A small self-supervised image encoder, trained from scratch.
Data: trained on made-up road signs on poles, 245000 training examples.
Rows from block 6, named by matrix and row number. Each number is 128 + 24 x the weight over the matrix's rms, rounded and kept within 0 to 255. All counts start at 0. Numbers have three digits each.
# convs0: reduce pointwise conv (model.blocks.6.convs.0.weight, 80x336x1x1), inputs 68-135
convs0.0:124103107109125121129127149112103169152166122123096107134097143082123161119103109123122108191181160141141116118144179138120150103140154124111159097084125139114125115125098093083127124138158118116128124140
convs0.1:171132146075160129139095101128121131105108114125138116101134198133115116117081144126145167133132097123124122109114145139088127115145147115098086119126111104108178099114103079201127145124090146108135121125
convs0.2:120115072131106094120122116075151106140124120131097113130126149111100145113191128129108120156096140121112137113121124137139139115139107121106109128164118112103127142070153110147103109105099127096135110117
convs0.3:144134150126137137139137094090160086142122110069120119122117102127126107137188158135102114128155122089142097148111118157117146143103128104167114130182146118116122084124121146140143114131086108128120182120
convs0.4:109140116146126093137143152125109142087103144101090098162143152109107109119087142153105133116111105088122090141111123142046137137128116104140120105145132119130091090133107123155106178152131115146158134100
convs0.5:122169079126143142152123079124154100084111084095103086092139108137118076116109143130121125117131103120099146148101132102113145157124077131127102111141116072158160109131139119142177103096063122123161133076
convs0.6:124110122132129115130126138165126121111111133161145118130157125119134112108131126164101129097106110109144156113152091129134167134108154117148129107114129136156115142164092131134150147197181121129134115154
convs0.7:111130145138100140157155169102147136146104112169164163120115131138140135111088116139166118155157167119154127114137106118143128147112135136143143119129115112126126136122100140097200121115147146130101164096
convs0.8:116109140099121143113132086140108115143127115107088112113109122123181104113105120147077113088098122119095126159118170155111124073129090119150131149073117109145104125132156117124145128119111139131120139155
convs0.9:110133154134157117113126116156139113128153120110109134119117145117122154151105129126085122140114109121158160201085088104125131119124120130155138127103106145127155108128124088140167115131126104118114106124
convs0.10:101129157108146162134137122110128141121132093113131138127122153127112107143157155129131127123120142104129087179126130100123146161208126108126109117077133122134125115109153162119137115103117144117105146119
convs0.11:174079123154155080122123119143130147121125093141171118072143108123153107177106174098152096078122161116100141137114121109162127112099125169126149112161084110114159126150138115150146128125102084106148138097
convs0.12:120137141133100174138141138090110098120104122139110100125168124150112104131148114159094112149082117160134113131134160079097151119150097154151109133085123092141118135121088092135132140139127107105091115107
convs0.13:154162150089162092116113121146122149184116146097175146147109119101129142187114142104094111147089100139130127138117105106134169095100127114136163142090156150109079153139153158148125125151171156134130159135
convs0.14:148131165107155135094117106187172131128185114099114150147105109094146115152103176107140141131161090174150143100124085112123115112112124146134100110126131128147156133161189146149102112129101139158128208175
convs0.15:104144162134135120115116134147104129129166158142111108154099128096146154119131118135139121111098148170101113151184149119099142169114136085162147109108155110091140157131134186093097156124131112145086114108
convs0.16:216124126089141112118181173147110121119147129131096095126126132142108125134130153158073142155108124164113153113094138176142118136166093067108138101122117140136126096127144110124115119119108136139124095124
convs0.17:085116129147181086113132089104150094135102137123111117131149152112140102171086107149126133124157123151130127126153130142136149137122084159132159135091131125112128114070126147158108180099132132124152097115
convs0.18:143167104112171109095152143159120167153175208113094132113172148094115123126128145124130149084090145131120124156108153105158126129131105112201127109138122090145151129149163165136147142158135116150144148096
convs0.19:088118082116148123125081130140117137130111158091103072101102155115114142120090097134110141138100114105130130189124133139088123156102096166143143132121126104062116119077136107107116115138121133111111108120
convs0.20:107151122114134106099126115134123122156135114082126115136159146133115100122129102150117127167101113101145151105181159138127136119157142108099109118155142125171132162122111175109134124102130180125114081107
convs0.21:149124169140127142129155145180108111109145077153146098156107151123119134134158130147074162157101112122121157124139163136113095146144106106075119107134142137133127104154124141126140147077117159108123114132
convs0.22:104178114125156124152146126125151099121086118123142122124157141142138073150146110198098134113119111097098121134116114132081112131150136166127149137128105122139131115124144155121090181128148121109123119144
convs0.23:093129092105135152142085121144121102137133078124128101143115124165127147109128123099102128138110094171092105126165133188126129160152093104141122156126145091125122121096102132118153094104101165101099116182
convs0.24:137104143156097108141124168131130106136094130131110120146071132162096124121155108099095134189125154098100144084140080106112141149138123107105128110121130120139089133145114073132167162111135129136092096090
convs0.25:118128127142150136129111110129135132097095155111157103133119153148142104149131108125131141129108116113107129099115129081120153138121105108083078121127169130124122141124153137137125117096090123139156080103
convs0.26:161139122153129103116148117131142108110127092136121114169097159125151123141112127104092107111098087092112133110172118153130127131164149145116101130120122149108108119152133151104147163111109110118144105108
convs0.27:133142147127094132135087157141111112142142136128152150088129104132126159146177161132157138150119126145139138134122088111186145108130167152102093114164150179104128137112133103105121087098119075155154097128
convs0.28:111124079142100099107190171100099116132085102115116110117147168122106140138122100132129160109151142127124119094081095117126126121123116158120109109120147121159152117118122100107118148136116142102104127127
convs0.29:139124119097145114109115105137111110124111123127126126151172129138142132118096101148128098108119167177080122148163160186120097109088105105100122151167155099125124141157138137187117103095144138119120133104
convs0.30:113151149101149113122176121133144143107125157151116127138121097122128129118119132186143128107121157144149096126123139137139138163085156113132145123160129150097092164156119119131122133106148093146185072118
convs0.31:092113094111165099103099128159154111122115148134143129118152112156142113116168125147103149100124142125106133139123160104185111136099097165153136158075090093129127120108144125132146125127091121132134124116
convs0.32:138140109140153091142121151142119113172151128098113116160136056114147092078122102082102074132125100099130087144157111103056133188149128119129099128121150077123111115126158122077108162099091128130120095124
convs0.33:092133111134144101162148123119140129116080177122102133086126141125096070134110112111176116133109126090098158128157120129078130122102146185229139116145159117148106151099096122153112098141144126131141139089
convs0.34:139107141134161107141129129114148118120122123117163162118106151118101167130159112165167152152161113141145135127130121115111126150129122148100144129157066154121152116121133136103099096109123153093138100076
convs0.35:124121136144147090115120153120115122104145093123121087109127116115125130112166114183118136116141094122132123101084137127123123116159086142112123123136108107125140083101106130101128087130102118097148111099
convs0.36:140100122152109129144149103134095152134131126110120172102089163112108116133135106115154147106133135125116154128086151131135111083113126144095194118143132158140115121119133149113124119137118152116128143169
convs0.37:124082154117103097157142067088096128112111130135102088113143140155115119140105186148119136111123116139132103156099163129120109118103090135067112136148119149108126093124121072128110123146142120097160098123
convs0.38:081118112118170127145105098120103132165143156124139152089097136148128135113128089154126123146170143123127100119164112112105147167111168148124109119123164150106122088115138145097106128120146128145143114160
convs0.39:178132135165105107168113129096117166136096111137132111098151154157140167118135094136115137089087140129152150161142158128129112106124139147093174163153127132134143156169150121142110103123131123128161154125
convs0.40:122110081100147148114107108146119102148164133075130102094099129104123116108125104185118102121113132167139147138137126137102144115105169118161152087114108134114143150116125145159174121109122139114097126135
convs0.41:143150116141123154090135129107107139134119135131102134130118094150140166144145141113098101130148126134067179130121104123138147107118135121142108131071096126132120141164094118182137165160162128146146104135
convs0.42:104092157108115121099115119119121135105119128126124093188130109140110127149149087114126106158139093185124146136118088150158170122140104116108148114162140102124153126107136096177103149125129121152097123129
convs0.43:088114103094149118107159132144108137071118165163114115170093101106131142112137113160129139150114113134134157142102113111166147155155151146128099108104135082108105153146121120122137139130150096110127135125
convs0.44:066103110116109105136084169094113138098171122133154115097105118129146113132107078102106102158111119165153135148132093142102156133130151102118138185109123118110108086138156122111119122152090141107115170147
convs0.45:099139103041139117111147150106129100119162094094105079140117141138124113098116115099126113133092066119111111141128115144117127131117108109092120147091113100114091152119145172090148147107125117097068121150
convs0.46:168164118151108117152137139108110130109173071138139094110140115116054156106120150127176111185132163078137169102132121123147117139142145091161164161104104140174167125162117121124139128102129158147116125114
convs0.47:131152099081157083131104124118125121126106106137157169137124128088128134121141139068113088152112088104101152138126117118138110113148128121065133095118161124108091058103105135133123137130139124140127102131
convs0.48:124106112135097079118123095104122118137122099122154087102140151185105121126139156091117167131087169153180099170107140125159067136071130150127131125126160105115091118108116097146092098095105107117167120124
convs0.49:108120185197082119118094092131162098121133159122145146146123141138132187149161120112084145200152067108122175091130130137101083082129124163100136125150149110128120080090160123107138134193117141104088115113
convs0.50:101128132086119088127127130096127120119100129138102119102142143087144106155133104151150125113147152148135170133089128135165131132164126104118191102100108093148118183124131113198123146086121106112152126103
convs0.51:140122172133121115134070125126096145131144121112141123091095106066137126134122118094092106111142138129117138153105128138122120085133143085081115119070136117133097103144123123142108097155150124174092146132
convs0.52:127102102102105120132129118105105135174123111184128130136150147103157117121129161119116115092119140165112125150175163132250157124119147105124139168142139125145129136122099124170139137146173155128092085100
convs0.53:161161169172116088142125061126110143137102100204136171147118143140127118121139149162181125137143105128128105133111127137217085124149124134102082155150099143114123097106104138140096176161143124166161113145
convs0.54:111130108160119120145127133126187115153134113137141119099167113155118119132183089133083136153114101127119115110101111154114116125119080134156163184128099090176118166123157170121128096111113171139111186129
convs0.55:125152101111144144145117114114134129113126120090134111110094105114119121129123093139117108126136119121114109162107106110088113167177115135112127115148127168114130103123123099101128114101103112091139158143
convs0.56:111150125113105128152135133138144107123146136105085160132093153129123117134091092141092087142141126169108089111145121152092114189160117151118115092104140117130084123113134127138122127107111146107120086110
convs0.57:165094096110123122140112096149133128142129168113110210123093148098154120166112136148160130149134102142083092178128134122107123108121118113137103094133120157099143124083134125133153129116176121176131103139
convs0.58:104101139128090124154145123146137082113095097101137110136134147171179140146095122138054110132120129084125098119185128116148136102095095134109100127131146127150125130124119162091146101128100125096130103137
convs0.59:132127137135090094097089103136107162101099170158101127124109179121118139106110120148067151117097149133118154111126171112126129126113130116091129101113141189080115135133085108132101102149132140155145103104
convs0.60:123133114114150092164123142100129132126108149090124096128118129158126106122115066146118085132147085144111098095117131088109095138131124124122117111136166119102127101102125180145102119100116112133139112145
convs0.61:133118157136128122132113090133099115118115138140142134141142128174110119142142140107141120152125119109137090153107158143155136111119128148158122068161154098085137126094142061133101138152115114131146092106
convs0.62:136108127103129102086103096147136096145111107126111115115098119154139110134143102119098144117189143118105153115089107109135094133091109141101149122102143113136098066140119096151107092113125136108090092164
convs0.63:119121150096106084138149115120118097134178098112088136111146146166127088146148107133089158151107083120144100153113107174147119159164111096142106135148157143147115098101151121136104165109146157095114127143
convs0.64:170117161121111116142140114186132125107137119105157136169096138099105133138187137099079185130105116159143119156102134152120130128191132142081144122089113138130135114097116116128106103119104165081089118137
convs0.65:137093101149140149129133106082148091137086146073192113169103096132139088145104126159121101128104100077130128123157093163103138112124120140105150107115098102109122112112132099130143128160109109102166132144
convs0.66:147173150125139141122141108135157094142113079105104136096113130131128132140149076152165103126135116122102088187113167162132125118124109184099091088116133109127155145124138064121119128119100098149174100157
convs0.67:145166132100214085122116101149106074135112074087144153124158111117101110128168134124134137133103100135093113119095081117107094122159122106126123121137145091120096094135168130122111136090096120120063108099
convs0.68:122141124129104151104116127133116116107121110135112094158114116129094106134140142133116133134106143126110121165142143103146149128099055153090125110121123080132105154106117110081134144149079089106140088091
convs0.69:115125103108112138111172116145106082133127124112121117154120101149123169160151071157067110120178109137086138130127107144130104126153111150086082128077132123131135130168125086159109133088119132172104123165
convs0.70:127131121130128087105125156175134118135153132105126117123147129129115135127137141120121156095106136137114153147057123136137103125095127106113142124110153121147089099133147140172120111119099155121124092102
convs0.71:138123111114112193125130115150101117101143112138130116144102110131140125107126122151096151131107132140119159122128142136126099116105090109127126139121122124134159106111154107116133119110144093123143101147
convs0.72:150142087129123115100121088113105107135122119118110115130146139104078114113146106125120116096093165135123138099123188129131077151125130136101149134161131094119116087145160108142101111107123138112114107141
convs0.73:122113113135130116095111130097100076114103088116147131114120157097133119135093116119112130132163127096109135137150120105077144136118124147140134110139139108109102093162144162150097105115104137093116115108
convs0.74:123108152131118139136131137162147088120153153065099140089161130141115110148140100113107128104107101141153122167097161149108139116102107177116155126136122125139103143103162107121156136122099103156111148113
convs0.75:147118136138134118142141143139140161102149113129124135152079129163183122123147129107121118099076073146115108095141126129051118107135162159129094130129125169112113116140164113146142126120100135108134105186
convs0.76:152102173093132115110128103108132097108124143129111108090146181148112115134096135124135120083128112120126098133134133170139095078112110148145124158121112125140131096153145132124113138145147126145121143144
convs0.77:086122106081143087115120095171119150076150133075116101113114146123137079116128113119090115113131107115124113160112170132082115160154128114136134118155110126107120101109142134168088148092152084125147094140
convs0.78:146107100154116129157124132127178146097131111135128127119104134125100134116124172118137132158064083111116159126112140109086151086136096129125113165094111141095164074120159120125130085141076122122108161144
convs0.79:076141107134136127146105155128122124151138124103162175148112115120127118132150161107142102150131117130190097148112113122113129142172124128133127131094109159137129140109120107117164135128150134121134097095